Rows from block 4, named by matrix and row number. Each number is 500 + 25 x the weight over the matrix's rms, rounded and kept within 0 to 999. All counts start at 0. Numbers have three digits each.
# fc2: token-mixing MLP down (model.blocks.4.mixer.f.fc2.weight, 144x192), inputs 0-95
fc2.0:506491509509476477499538516520511511525448481505496479512492499509498501494487515521527482531494456490493522493480495519456479503517527499506440532512520506494495522506448517485516545474529502511512516524528436511461528490534516466469485478519485550540528453476523489461504517473464504528
fc2.1:487489453515493462501552476554521499509499492502503460498515509529503474487519480537496534510501474517490481505504444508497471517518517490536491499528512502529496491516490487498486497488558494426462544463526456529522503465524513501473471504517460528498500483503488515483522519521515460530
fc2.2:497524500480484490539516520516503472501480491507514464504491491485489496471518487532514496478468518541500555451480477469495543491522480487441498518490491488477511498481482501488514465462495493525528484458494507493484508487541491441505508457522516513493513506491540496509529489489461506498
fc2.3:496491535479525529511513543465570542501460513512500534562547525485553481504484501515509486513484455482518479462535471528484468428502493478504464483520531519511486523493480477525480469474551473532543509534469533544499492521454463502458526515510516457464457475487483447506496497513477509477
fc2.4:520494490517539503502553503536492470489492500494525471479490534527498493509560513505515496516495505537487516487495504482427510524501468496534519536518517542476495477509475508497482470542500514504495539489502481492487475509550496529461518489546507499503483472524553481507492514499511503502
fc2.5:500553517484528460500498529447538517508456467517467490504511484510448528495559518518540462549489542521500523495502544468489525501516511511495499515469520492506533519481531516510494518504488524509477541493492472481464471448493496476508503494532518519513516503518516493482499479525544474474
fc2.6:511504534500456454493503511517489449512524522495523514486468494479502518525521500528469468498498513543449538523504480498490481520513498510483535520491475470478461518514490464489475488479520507457517484513499515530491478522509498544508534491497484522469526498480511531480527503486474528506
fc2.7:532540474485504507524468504501468482503497504519490440514458516487497530501515519508478458508420509504512536457470493542508486541505508454537499506475485464499563501499560522522467459432510465466496491500453544485448527476539480488466465452520510468430481502477497515517489528492469524511
fc2.8:526514498490496487496500518487489477513493468545505515531482492539474508538476526503539516513443525522478496484456535469513498462518497481527496504478496523492485504531533481507470522476491520520499535472505526506424493482492485473504491494482504477499472498488532521491492535526480511510
fc2.9:568499477522524498476482524484480476515491516504484518486523546479480494520515514515505478551516488510489486528498470504517494492518520474504504515468470485506471547503505500483521492518526494473496458555501452556498520482527495493488484498485491524494502508492530493473473472538466494474
fc2.10:458509490531510476500503505526462482483516504501503489514517504526509514464541493533491521518474523500501528473483474494486535540517475499518507506484439499487458483477526458495526523493496487484472486533484476492500520470500495508503502498485479513453477468516527468474489510480488504505
fc2.11:465504465482412481556525589502486505453464450500474514516542503483496459548577489538519487447452474549475519487423503465498541536486474474511500549513492526486522500499501478522507508464449481502465531483466490498464513487545531522499460522487508507475490471504558505464489547475522511547
fc2.12:532494504486516471496489493507491496486512502516476501479503538502521535522472497469506497492486493486480502490480523499497495505506498506507518503507527526489511495499443525486496477516507539503522498496505462515501515506518475517471487468514503525467502522476480521486553470535499533521
fc2.13:463529535522501462502512516544515448479467489518520445521471531506509515483511534488485510502506476523482523496505488519487493551490531486529501525507513524484522468519450505480524504507509502487484542518557505490501498466538499500503460508537534559506536522490494470481453457478529496505
fc2.14:536530480459482499524476530464488476510476518508532499517506507529509490532503464538491488510511484559481510524492507498526474523500487491525493492517444480492504518496479465471493466433471494497512499513477524537494503492542513495470492500493522523469513524493478497512520496476478500520
fc2.15:506423543508486450505510479479527501491536543534483512537455488525503491462488502459500460480525527481522507509532492506476511455533499483499497502539468485476500548503541494505510558496492491477462520519508509493490492473471505517544507488534481504479544518474469493484505483510452498501
fc2.16:490507466479491467524543553494459517445476541463515478488496512474507536488543481546498495455431481484474562515503497499494445564512472509499500540463507506553498522477488521507493474486521482485477509503503510524502545514515491504462508434491513541487521492503507450506501535519512491529
fc2.17:490537509502464466495457522486488533509500531474483468480490504500500479494477531516478521507458535515506512521461478476543459457527498529470489492503494493520504483518500499497541482484523502497480493527508472519501505502477495486484524492486506492504502484496485493494531523504427498448
fc2.18:529542506486452457518477523528491511510501496505536488510533468467514519528524529548471524546489487526469519521507513502529472474492516537487549475482509507519478497482490490490465497472503454504480522478531499512479469487505485516503488519487502502504492460464512514499446499498452509512
fc2.19:507539465529541494476514533536483475501449526500500466484517528529506508490515492499470496515494502504442498533489516502462505539509495515547491535500537520463502448528464455524481513503533516509525506519495453532465483540501486494446458498476504526504508477483514474505525462473465506513
fc2.20:566493451491517523497496489502551472465485514479530456488494522481509464499537480454488494449483524550490477469454507527521468544468502489534529553476455519493511509491481491486489481495538538451531544481506519540453533532496517490488540465523503523485554512458517486465520471489498466501
fc2.21:496456468510502517537514547503502500508473500484518502525504493518536464532488488533474510485500495464484520456492480518472492504538477485494532486502484513504542511480445521471488501485517453483524484481446482540507512506510501525501514512455514470476490462557506519474480538481536481509
fc2.22:459516469480483484510527566456486480487476514475551497465452478530505498504567511541472451538487501500456514537463521507486484550441481512527510500464468508527497498465522524495494466467525485488490483500488500522469493474511459454494481537538535566437537479445541504536546527486507507447
fc2.23:509505519489455510523514527495473492493476510491547478484451499518490502528530482549487512487453485529493477466459486498505445535532503512534478470497526527533474484461476485505510448478506493534553505500440467530473507524517474495450515503513505471472502482498496497533484507478488488479
fc2.24:526475519478487456518493498504480489487490507561496479513469444497493524498528462468519522465520531483460525513510474520497497513457526534546490469495432456517481471538502505461528499514527486444519474512522508495524494492439563529501490499494479467497499515484495499484471529490468479484
fc2.25:512458490481509501496500456533505472513510533495529489513495523519492475473458479483437496492516531481464519514504478547506565495503499542525524482525495478519483499480492492497505514486482491483524486516479468499465469478500498526532492554448508483491515498513487545468500490480470498519
fc2.26:457551535507532467476475458498494527486491490527467530503509432511517498476530519490475475475510563494558540516527478508485479476530499513489516528541527461458519440504468441520498488441524487498510504509527458551476536502506461499524495499456510492515513481508503496523509517480477479541
fc2.27:520530494483462504525496480492475526497540504528484500508524499511496497533536490506535479459509505509513446507462505485508474523501495495529469512499517511519513464480508452490533508497468475525488555523523475484514520518530527496463459453466479499504492487483434476478524535524529481539
fc2.28:508495497461508502493542498509483492465517527544474449472523504467492486495535482547470517491517503483511533480493452440503493499512485493509513546461477511495471497483487505490550517537463493491495498496460450516549482482509488522555522510519496508497542510501506513501508491520534511537
fc2.29:490505517486436519487500486498493476506484491502470475503519514505490509516484547474529512516498494469488551503473476501513474517443500504497477479476495445502521502520489496528480499500518440499503492499500511506535516466478498530493508500524490530495502518519538523503482528502507479489
fc2.30:498513481488476470512457503514477473469505470488466452572492503523477495505503488528512482501501531516489483494518472519456484527541457484503480530519518512480489519506475504473489509495508503488492513480507564521484492504468488474478562444497509583472506514487512500539493498471416499493
fc2.31:531449509525471493487494497481520576489524526468520522536536527523458462493521512473506465529515517551517490492528478504512484456484507485476510459477506481489477509524479481520489478471499505525543432539487478539526474535512491542462562462523477494537539553519526511495511495502483514504
fc2.32:503520494449524514489546512505456520504489520491533479508463494479510513524523493523494490456498502488478531539435508505507488523493478507511537501482510464531484494504467451519561499526510504457538535479537434484470539496489491403569466477484507525507499481469520538499487539533520512505
fc2.33:491498480486516504521501529507523514514463519464459466469519489478484435527533447506488529471459498502509531499472471524459461524489542513528538490503472527546516484475538531460519530456494495478474477467504475520448497514483540487513460497496513503442532511481499531516503485468526523543
fc2.34:505523470512467458513559519496474459464464480531513433535532510558462508518487536474484498503527509482491497507495544488491486509543482512523490490551514495520486447505494504496471467485531533533457512492512514481471536498502474482500519509516493528519517488524480494508537430475444518449
fc2.35:513514496492484490513513486528486492481503505498484446506496485462488525480498495470474489536473511507526583482518492492482500509496472514486485552489497514463530454484526515514487463528467498514502555513487521531494519491524482518486507451522487564449452504542511494490452545538498522506
fc2.36:478517514488488461519493534528461473480468476500565510502541534473486491480514539521454437543521510529552495504500535474500540532456487485464524478485488511575522479493494529492461527525458484497526511482512532496493478506556512510479513547508527510507497515452531504556453438466475511510
fc2.37:481491519500523506506487483543494506521493484499531467510495504510469523498503529542512463486458514500458528499462478515501476521471510491522488503489481493494515486530455535467518503505513491487539502512537476518513474501543503530443507497483474496491511475533523481511530532520535487503
fc2.38:503497478462527520489528553528464488474466529510508514511517494481473505469484512533475497468479523478461540505483490517508499495498549517487469528501484488482522455503466525492519485439490487548522489532491462540478498489491516518513504503500507524534514473502504529482484453461510497526
fc2.39:487485499526556503480501459486535492542549476492479508515479507500467522481482548525500478524488481529524470492556499515476516455495527497485535482544519497525491542518486490522500503520464539503513495524495482504526477522521482509420498480506459480509506478487519531499481504529441514514
fc2.40:467539517521453516471480505488486497473498492491489491512508504520543519501486504508457514525499502510522500504500479459498571496516506508514485497503502486524484504481486483501493509492485506508528490477473487485506464520493514495490515558517533510496499529489529529473518488509453506491
fc2.41:536499476469504485503501528486494499504497453514512522519522512562456535484489476532488478517454500534536494489463497476469483512517479473510520488493507516411533521507480484529500474498461511442495522475520506521452508464569526472552507510515497480478528542459492550536487498531489489474
fc2.42:480569545485502472492505502517435453502522453518479482499496471484509521453517505503496490497473537488500515461500493490508475547490521468538484522524517515450545524488490477561494493534519504506498509518531482483485542483528489511480498466516481496517569486504485476521498485510522455508
fc2.43:475459505475509529509474482501480506469519454490519528487493489490528500530490497507497476493471535538485511527530516532488503490474498468504500466511472505521477511498538534488492487459462526520487477542486494505522460477496492502543506543491464513515521518492533517524498513480466508479
fc2.44:544538522519468518540476495507502526476513481501488512495476513489493479520497459503493517486525456481532534495520514494501455514503493509483492528529484530502525490500501548507495489494501475503535454479471445508516455510482485551530515464538515557465493540474480547481457526480476526499
fc2.45:521539467530463496491482519487445505487525447501545474501471490501480509472475485458496534538495464500518479480559504465491487491449516526490461526487548523485499528477527475477495459530518506488519481512547493497563478521520532514457536498525532501505557431524510532512486522467531497511
fc2.46:521490476515487520536556518522499488482465514531478499538534482480542479519518477565488518453470498456479511508467502509508511538508525484485535504505512461502487496522514521528515514425511499477492470525508470503471489466480502483540480452448483470461456474544527519503467478480459455522
fc2.47:507521529530497515525476519461482475491464500497502533504500493522492524487445494515465488505508474473520545510466521476483502496496523505503474507484507489501520493489455500499477444458520482498492441507507491490513489455492529504469486518527474496498536457488461524462497540529514527511
fc2.48:490560507489479500529502499489450514502487462532491445471516522465522478528548508493490500513506485472504509488509491454510482542500466499462508544471499505477568434512524499472453503487484529502508499490538487462454524465485462476529475444474505528452489506524507501503501511507466536552
fc2.49:501508474551499544535501501494526509466467465535497476497475511519486466505491506515485522471542499483518493485502529471476470521523478495522481501479498493463503513537475520479520481513522459503514530504496517469529460487509530518480521491515505511487518478457488523504481507442508480472
fc2.50:508470516519521473512472499523524486497496532493478486493548464436531482466474486487471493505533521536518484533547487512522552439496517491496510528514513455514515534479494509524491491481492478512432511501518513497491481503472475509500503459486481481561467540535507461502493476508487518473
fc2.51:493469521485469515507508462455451497447527480510493513494476474501504482469479522492460461450509485490510511497593486508497486540498521488481496539454516512517543477494481500497468500510497465513511521495534504514515501535532476511531475545492497528492497519498476542495486490501466538530
fc2.52:453511522530477432478521518526465481492493493518525484509508453465491514527538544512486467493475484509507470520533544477468476505486499483509539482519478491509490517557517437528488498462484497490498503525528524549500492507490487513526518440509515515510484515505510491534509483525480527512
fc2.53:509472498547493497437497494495518505563491510467539538524482517517485498497466522502525464479554514478498514513468504487490533462506523518502551499500512505504487515526478499508504508458470508517503448536457462533520489559537522472507547503502506527550560448480476558467489500487505485526
fc2.54:508485453548560452442475504539508471509502513510486481503518494494514531525522490506482488527520540565469518496527513486479511537551494478546511527482532470481503521491516455474500456489482537486483509506467500572514536489512479495492479528448499543529542541543467505486526485493502503497
fc2.55:514497466539481482481531488500504473471483511505480531507483518487527489492488509472528468497519484493516511480512488520491522512552484488519483503526493501504499517520499530490502493511550481495472466482518488483532488517509475517492503486512481493532528475570504476529476464494534490499
fc2.56:469498452547507496516479525516474491494503487526492470510475479513475512484499499485527495525494525540517486473503483488500459568488531483517533507550466490519537487501531466454532501495523476546510487496471464511515501488500496490462548478528481536492578509497478443494463508518438480499
fc2.57:484522463472447460509501567523517522494519522459442490449505510522489499514502499514477498460501501478513493466500505486517480502523494519490556502493516507474536455514470491524467473496497505470525534445491460484496513485523508459481527472499521534518508490465534544447511505484499514503
fc2.58:506504480508445522546537482498472532503527461524498465510514573521471508500471473494502512499496520540494487498502492498455525522518488526533479498470517494508516455487504525495509532485485539528524554468496492493426522521509476512474465507469499486498476528491483477522536508519482502519
fc2.59:482517528522475483518520508483511473476530498522551487467504516525454510513504516461459510475539505546508513494499513493503471554466501494493476528487517467498548467494553501492516513527486486528520469497527494507509487460501473479525497523473478508484508484478556534503490439478511502477
fc2.60:553527478475518537515500512472511557495502462467513499513486473517522505513470463560501504536500499518481519477468509506456505499504464508465488521502493535456508496514490479481494469435513474519540521484495452521456527500491510472543480497467497501514503489521521491480474503493491488498
fc2.61:484516459474475490486476487496492492501472474499512502528491502515525449477480502505483488530513468487500515506451513504509445513507488495488500522487533517476493461497467522474478524524508482528495498499544503523487481502476501484507502457558551489513536498525457502470525501520518480504
fc2.62:541437513458494515519498473498481528513515440514505491503547528452474499523513461498507468461460449529489525488452465503507491524500492503538500508516494512503495465487489544466499521488508466519515504495518498515457540494493512519485469490518519491480490470457532512514487505477509510515
fc2.63:452557493491471445525528505522488504525445506478449478524496480506540505469531498535479499505494460487500514494444519507501468511487509473481503515480488524530529510469483481454461508473515520461503491484529474453525522503501522463479474479536501540496527451470527539490494505473540553544
fc2.64:513532513502491513494461477523553479517464515506533495492482530511507492511434500516494493485518489521496526491519484483541477468458537530504521482529465487490528471513499530514469532483519487465476506500498508510502518503530469506499511495513518529468486491493482544501501476489508464486
fc2.65:511513493478461492540500511514498534516495492504464496488533518492476464509508532481503488480458483520501513489490520505474515514523461512436475471493506518473501505498515492493504497464458509558517496508485497497481439488475525461539466540496501490504529458459542491520507499480485493479
fc2.66:511470467503455510546535477523498498483501454507517468514529502542536466534478484502487474466489474526514497487472488481459497501538488495525482491537483545545457486528466511479481452464488491559535537475463480499463492506503513528501525504445500523487468543491491528542476502479484482479
fc2.67:553518480457511458502501544496460503475489475470518495502517514468470541549571552483483509509536496515445494505507512504501533539493497471506492515459464516536531469488538495505499471461454490523483484512507486506491516490515467502480488449527477520419477502501481460499469502538499547510
fc2.68:481498543493495520538533517541506506465507525493484479457457504517462508534524445501536492502439500482478521536536453510496509542537480502498538523473461519522487460454501467526492420428488454538514459524506448472458486488484518496561510530469484499482494509454436504528506467488460545488
fc2.69:484492491503488481530551487509499515501488512510503474499468513509541476492506500516509482494518486502542500487485464491472532542525460496504487476536475497521462535486505483463514529502548511464487504476492530492483483513503505464510511527501527524506487524521484546479526515487491509518
fc2.70:512478525513502508511522496495483514496509441503506507481491473512499526504463478516496506530512473493486517494499523521488517481489505498495515496506517515513542473515536513455519517493509471520499485510501480477533518509486475538516472502516484498512517486519493506504479526490474494464
fc2.71:501491518563480465539492489498528489485497472482477458499478487533468499500534531515491482533518463487464505490476473499463435495497482505498531540479533485506502459483477527492489508505513479532505553453479491502508532503479507527484506488511504503510545506542475500484496522510519468483
fc2.72:550550488551514528477490489473497502519497481508480497498488500463477501518531506485503511502507524536486506494486476500537451482472536484512470540494500475489541503509518517539514492485489475523503486473505469528494542521511483517505475498506466465439512514519513466498480533499494493474
fc2.73:485513475478518472543490508489488485520453478507533527555477523508525471520476500526512501509513479485473498497512521518476459508470502511491531471517480487525470542536483489478485475527459472533526484521468525509519506522495511530522511494532506529497497477529477509527501465492469490508
fc2.74:483500518532463488501512481521477491465479487501525443507481494536456511467526505482501494529508465465472495517506467516514489526490500522487469489531479496512519538484484471459530498471521510483508512487534507510521521538486512524489512501558504518542477517488468501497523477491520468522
fc2.75:508503474506518498513509517506465498489503515485501499508507519498507493504516498515495477505493495490518494531506477503470490500531470511474558540498492502531520483509470533485481539510483493494490487457508455494492497509514499524523522484473538518457519544501503477524492488509456516505
fc2.76:527522518478474486541481530498453483456484507516509501499513540498498481549495456490466524473508534472490475525499499479450495513519492518502549528462499480522521515494501462491516506478500475479482510466516533485489505486499486450507479493524535508488572550447481447492520458470496500529
fc2.77:499527512521521488488454471439502533483480458528543472547496514496513494492472487534490453464548515499475509516473477510538460482466463527479532503503498479456507477541448517511521462476487472486485550491512462484542510511500478523509491477464520514478548596467487545510499525540510467489
fc2.78:489540469478449534531528556489485472544504498470522465451519500523518487502498501612501439525464498476428499463463522505463513531488462517486469478479488480483559503489482451472467475501465525426478501498482439482502490511548478511484504504489524472518486478505563528488512526488490517540
fc2.79:537501530501486499523521483505503519500493526500460451492533483490486486528527467538517514510484491514466528523516488515504490517496507485529520515479508485507493506466482544501527498501502517541454485483528457518489509509500490511505460448485465491512475494516544461498515545499482529519
fc2.80:484516551487483533511496501481502520515506457520495488460476543500525522500530495493470475511437473517513560498488505478479515512545469538499486513467432506503513502489495497512474486473458483437485493471571461487505551455526471507482521491479474494473528476514483498478501526533459510474
fc2.81:523415509483567515512489513489499475514504509488560546479511491495500482489508509473526476510502493508478499467525536493444557463468486533505496533488537502508493509538453470477519545521494527507499520519517519532498495502521455504509502511470494473492512494557569554476482489440487509491
fc2.82:527549494482500543538490519498520503495485462536489473503487526505484481486517509511486537471508513531524498473475499495483491498494514451483499521480559519466498501500534490532438505532483484521558451494523513500491480520534493507479507508460507519493520512476526498521483471551470499519
fc2.83:480523463493470518508504516512494505496472477540497489492501506507473504536520515513528482454502508505528504481448478456478519531537495471495500491509485485501516493534459499489491458466527455484534513509473487515470512485536505456435501462518492553501542474483501518519493451478493509519
fc2.84:491519500457448484511508557524509484463465441487513482531515526490551507547498511510486516509512479523518507483495509502448487538490563474541474489473519491495547511488467497528533482510523505457469486520494503551543476515529496470494479482547498490506482490510498477507505559477536485501
fc2.85:497531459525498465498463474512467516485536486503465491482474461518476496464544496475513513515536539485473469466450521487468498507506476491506543511533508469460541486523516502495531534518465479493475507487544503490498426486502498485513500499465457522526529523469500472498528517467446468492
fc2.86:501491420489515519483454466516463501477483486519502460524478511493495476476551495483497499503517467480483489466512484538478510484457491468504549551508548511475506493482545529421526465482513460540484486532492468491520529495492489481489462475523474525538517500479509530512511497471536524526
fc2.87:464479470516489534478482527511534535492519480513473538516495502486465501510505508490514485480461512530496491467488552482487521549530489507496529503486498475480505505514511529527485502505478484483436506524503490489505513457529488523493497465498487512483522518549529464503523487522463463489
fc2.88:514515518437468457468509491516520485472527459503468490503538461468482486493481511499510497512481522524476473485510484521532494490513497500495490511523478475481522545511482493495500515461495467510505485494516460511463507518441500487502532507506528500504480500539504446471490489519467500506
fc2.89:468491494509478493492539473502526492527543499510488511497496505511514505499521524509499470502488516540482484502485470510456497510510497502512459490521454468495451506500498498513517550475512534526494476536491519530497482469492474490494476492497458523463530531505519494484534511495520467484
fc2.90:530500502502474499505478541510484499484487481531536497527521510515475493496481477515500482469483534487523502467521532485503464498456502493505492512525514465525507491541532506504503524491521506518523489500516495501514503551483493510487483477483494514479518482503416520493528498485460516454
fc2.91:506489535527508523487490507440528493521511500494551570487494495504492490533457507520511488501505469534502498514518506504461491481519493522501519538482520519509494537491474483500484475501484529522507515516514512502510524506520494502537529469521494544541495489502478565504447504514482485455
fc2.92:512517477522442458521511511543515439507464463478505475503503514529444467463473518495508535537556435529469545496463538508504512498465526496454514528484541514518500482492453481497517520520532465525492484532547457476518513497498504503511471488490492487531520442499481515445447525459493503507
fc2.93:511566519521479489510511453541496516527487546517515455494536504497487514511480472551501510506490506487485490513495516488535535494470526525479552496491507498506525494528498496491517519542489447514569526517524494505463517490531500487484484472508484528497490441489497505513464470505500456498
fc2.94:488507476510475496487503529522511471490502520497481465514507507498536519545510518511512495502470514520469515500519516510498466483544537498489493517475494475497507494482505532517502507462508466510486501529474469466497526461479513505488479497439471529472496480518474504483489504524523512491
fc2.95:496518473459511500447492525514495469481478476494461497466502472461475496549533488489529484486504493507520496532467515518484502551516519473533461499459504520533482481518483502489515505530497474491480508456551488560513510492528529492496476510480524516496545497479519474523495520503442473480
fc2.96:518503523492504485512504500472467504500491496494521483497461485449524462491495500500504484473484513509487508489494471494556499487517506493491513519484485483496489448518515508479526508438509494498515498489524498507512519522515506472530470517518535539486484488528480507475540519439517517519
fc2.97:493486506491468508516500496525516516490485477484478509502485503516477489474485529489483495517544484530538493485483498511474491453473504476473512481523441526538494507521462505490506553536486478551494510529476501465516514524451502516539490511480524528506464490494497512474472502525520512468
fc2.98:488494488542480501470487525522531471504513461487517540506454464526494474495529518497496522504531526511520522466447472481470557551520495468519503495503503536461469474531535476498524480508508493489496544516469480521509479501492492503454467469515483550478498484528503520529497503461456487470
fc2.99:519508465452475526534542523490484519515518480515493510499505467494503492581539516531508509479468499537479503483456486458501539530508522473508500535427474508486521491498543477521517465531517509552493516512498486478501522496521556464496456475481513538520466440443537473481510512487518472501
fc2.100:471458512515500480498495539552505514551511488481511500475530511458505500503505520512515429539488541481525515471485533523476481556479477533500473484470486485456503495499506490475487467497456543505518533521486491490496512500543516554456533480513471482516503469521558482486502494510480488492
fc2.101:473526466485501490507512513532469492522525545488444522489488521498502509493508513562498470452479453496446496525511527523525461531459447454545550494519495482502476501523496526493533502508524483515479474492517491476505517445505505503483442455505465554504486477481527484504520517517513516528
fc2.102:543481466532479483487539521459530500474521499509505522543493480461499493488469539510526470472505511554532473508515502488473519507492510504470550506518510536479501510502463457552533515448488496484484475507503521497541501510501504505516473502464482476476526510498524501496507523494528544504
fc2.103:481497482509460497501545468499521506499507469497516485516517505490484504555498489478518479501488512493536525494469501442491506538524493503499513538487485514485511460492527503523505426481478490531542515494501477495493490484535487474542529528534487537490515499488485520523518501418444499472
fc2.104:525528540515509552502482503515466503479491534479521489504503509504531498510508483506509514515464468502471553489481474536478531556493547523487502487507511492542450495489538467483496549423481425466544449489521480487464503489534494469462481463475506550472496449459512504508480475499476505504
fc2.105:515497492467548500520547485486506494506507496517473486558509498455513481505541492483486475509502499529491518517512497525472494550493515517485507466506534480496548500483519494502513534476514518504522508516503530467483511486525515509503494478521506504492493515443499489503502510499492513476
fc2.106:529524496486498508535534477503509468508474493486534500512459476526529518560517494527522505502510481494506521528503508526520486471502486489505482482517463495465499498481504487491494509490507485494453469479495487480480460480509482470498512442542502519456507520476464494474503501488479475474
fc2.107:550465514481498532487472491506500478483456484511510512528485500478487467532503505503490517419526496500519513514508515480484485507488555510516494505498507484472495492489514550507477479506500533502541522530487542481473463494542515511506504560515498482558502501514470478525479479482463508510
fc2.108:476524499535512539487508470493517521460497514490463512507519505492472418459471491506476486467506497501523474526525467475492478474449454531455457485536504508530504496514514512539481557521429492514502502522504549484541491512446481514531500506474514528485506533483522513489455495461482505512
fc2.109:534521507479514504484502493509501462472491510494521510511531504545497491490513462532498494543531467502513526458523504489478437512500440497457520483499533495513489509524508510476439534489474483445529494492481483516481490487492484499511478503472487522518504455523551529530523509499485521498
fc2.110:507528519526479527457480504482464507506537488495532496478512487505518539512534495470485486489522529532544486498519510439464502520523477505470503469484496502477489508524490453497479493529504464493518516525501492517525507496500452503563529496500503543480493496518486543551508519536485501489
fc2.111:540539547494453463467490526488506482532547494492522524513510485464501508521528475519459536485488505455440532459436525514518503467539501516578539467513485455453470537526470538506495500471491484451482460544493479497497541457468511487547487481479500495535464412485484529487512509486540453475
fc2.112:501538515493446507494505496489493495483486481531520550520500520517506484501492533504440503520511472501497517506499515467463443475475498528458506497480504507512534530467471482491501514537499489494553488480479505499530538513515463513485509514504569524462489472529498489537479512521536481528
fc2.113:544507492458473508498535517519449464489527479513528496505520491506526470514494464514486537564482485516470537467463475529500525461530496456522535496496480525471534488482472478526543522540511465466487467534466469513445541474502510497490466521483516517533499483513492464510526516495502486482
fc2.114:513523519503518519481522473506470496467519458514497520518526517509505512519512477520469492505492504489505507509480523534494493496479470523535513488508502510503461469533517500503477478505487480486533506498480491495548521533506515495505518483517535507511474495535525525533505468516501484512
fc2.115:495521486476474484525465486488455522504482446511512488544512496516522520521534497464519508486480516537499525493511489478508513533536466557516501503507468532509484491485443492494495463464477528457484507480488497525489530488526492470478501511501543498466534499426512542497473549452496493528
fc2.116:450508499508470518460551466537524482512481484536492496485492497512512464495485481518525501546491455506488507466500508491473494526517472517508551501534494508496502521500527513519465506511554509517507488504514482549466508452527519493482483529458517480495531529491484502551509488511477452517
fc2.117:505475505487445517492517511486507468558547468530487478502487485520480558476476485523512480477507521497463485521484460490510486513466506492541464489461541469453506481509506476484493528497461516461508474527486500514487508498484511491534472554514537510529549484494538524474518522487529532523
fc2.118:538464518571526498506469498516484476498524506460542520544512508504531496509487513477508515500505477525476481496510484513505532486491507490538509492486501497510495546493525507458501461480510548508457558465491509535503484516520517507460505493516488568521543518531490482497476498506513519505
fc2.119:536502525488568488518530516533526483505487523514505518468512513537521518480489521514487452545494506520463543521472497516522554519498496487459509486510470512519491487488517496474480514528490512481504484555483528521486475523504506501475528483463529440489549515509500518425516484505488495475
fc2.120:495527494475525515543489531485501502494494498514547495486531501480486492520514524493507493483484501512504521476485497511475572514499494475509512495503488503506509504505487503519500513434497475487500516539493530533478516517482448496464491471483530517476545487463526469531490500490506480448
fc2.121:500496538507473498453478484501500515479549482525491476538501495486514513463495548518504518488484465493418480457518460496496492534508547516528520518485493483493508519490508497474509443521510507532508487531458506498505484499487487511463482530498496559515507500520462491517486514500500501515
fc2.122:481533433451460518487516491523488505496495561484527524469524511507530499515553512534525529495463433523509507496468474466509533519478507506518537478443476531561497488466503504484496489434542500466490514483503467470449467488500498471486470488505481453453534504480551516477519508488496445526
fc2.123:482515519491506489494531537549480519507505467504481504516479523474481496555570489514497484494497474495475508494495504465511482527500514463559513515467510490507516451523541464525542499527473516447494449524482481453424499471468482488503443485538520517465527491502521552492508519464525546524
fc2.124:508499510494483517520551497505498505526471444546523505499550486504490537482538523509501496491479534534490489471477528518516516535528483463491493483468452464488511501489535489464513476458500498472543522500494486553519484499540516513505504512483489521498459472477527529536498487487478502496
fc2.125:504511539536466468526476511488514484500498527498497511465513472485540524513508515491492504472511523479530480544484502458498485512516456442527499523526452486506543502489463504491495464495463512502525486482511542552522545482503479506504496491511473566483492481480472467447505507500464506517
fc2.126:511490469502497456475502560524504501481515506465530521463451507481546507481491502506494457467526501502582487502520507474494520478522507523453530477498516490489451532482517531456484528532487521463501467486501513533529467526496508499504526489496515513508495514460516521466526459482473532517
fc2.127:473527499493482515538527491474502514481476454530480469508482516450516499491537496481460483492486495531466535493516507525497517487471474504513514523443502490500522465507522514485496491484450490449500534478491533471479515496514474529495485535474503479494507502521508465522490506483493469511
fc2.128:515539454468464530504545494526451458504537536488487486504548556549466523539512474536502524534502522518474491509433487465489454495504480515556457505552486515541548474500476515486488542454535450438518501504524500447523514471519502543492494524502494545460502442483509577471490523458539487464
fc2.129:482529487476486471478548492507457528433488486456494429499501495428535514532530486520497488472462491494507525503484495484485481539506504510507484476491506483505492495489512509485518477460522463479514516479468483484528463540508529520457502479505545539504465489488477530488561531532508489446
fc2.130:520482482488474499516521511515500472471502471546490492530546454506458507475483532516445509420477512472502508478520498484489496513521474503525478518525502481497519465535484503518493508467499460530484520495460450506514481488473510473524533485499507503458528526463509517479482486524507524514
fc2.131:507568466487448503479501541499464485457526466527548490494499465471490457560573479550493498460464411522511512472508505457524484512518502518488514517467470486496524495482504517529505488500514468490475470504482464502475461502504492485489479524523469569474508486502451521520497541484495487524
fc2.132:513522458474472484541509533502486513482523491455499449478504478455494532536540480532500521454494528474447541477461509489481463534494485528533527498471542543493499497488532449509511483496492476516485497492459464482452484487497469505513489453468542494452520491464501509474471511537499527479
fc2.133:500528562478517489463504560505493485472526453476463561519463490491538508502485525492480485461525502488536509498538515520506505537515497464514484515525546468449533515493486493518519510500550545477548537525494480510463507485469474456490511518519521534469516547494486464498530439516415520497
fc2.134:502495530508506503486491509496477495480544457526433513472521451479472517488533466523499505487504496528528509498506474500474499517545482526487499512457483508489521462479465480539518480516527506493468487476492491538533501454520492478489498514504468541472489518476493490501514522466490505529
fc2.135:485532498485479507523511496483514511495532522508502516453560538497482525514548507493481514454495463474506490469493504488528495482521468477532522520505435498524496464500482516497501493493493490490469491538529501482486536488492470480490444483518482474462483473432526504486514491501498523491
fc2.136:492494476492468510498486479531514492463494467479515527492488519529489532508486470501509484487520485482542464529509504511472482499475477525511461479552518475477482496519451539515459487471514500493534470495498520511532497511499512519479524483503494482499497486504517504519508534490447518496
fc2.137:543521538505519508475448493475508520528501501484505509517492464526466476536464488502496517512545539482554502499511471506495496486508524517497509507497475513505505493507523509465471497505498494541484501489502549525495470495463494505509490509490519474531494534477524496499463478537486481457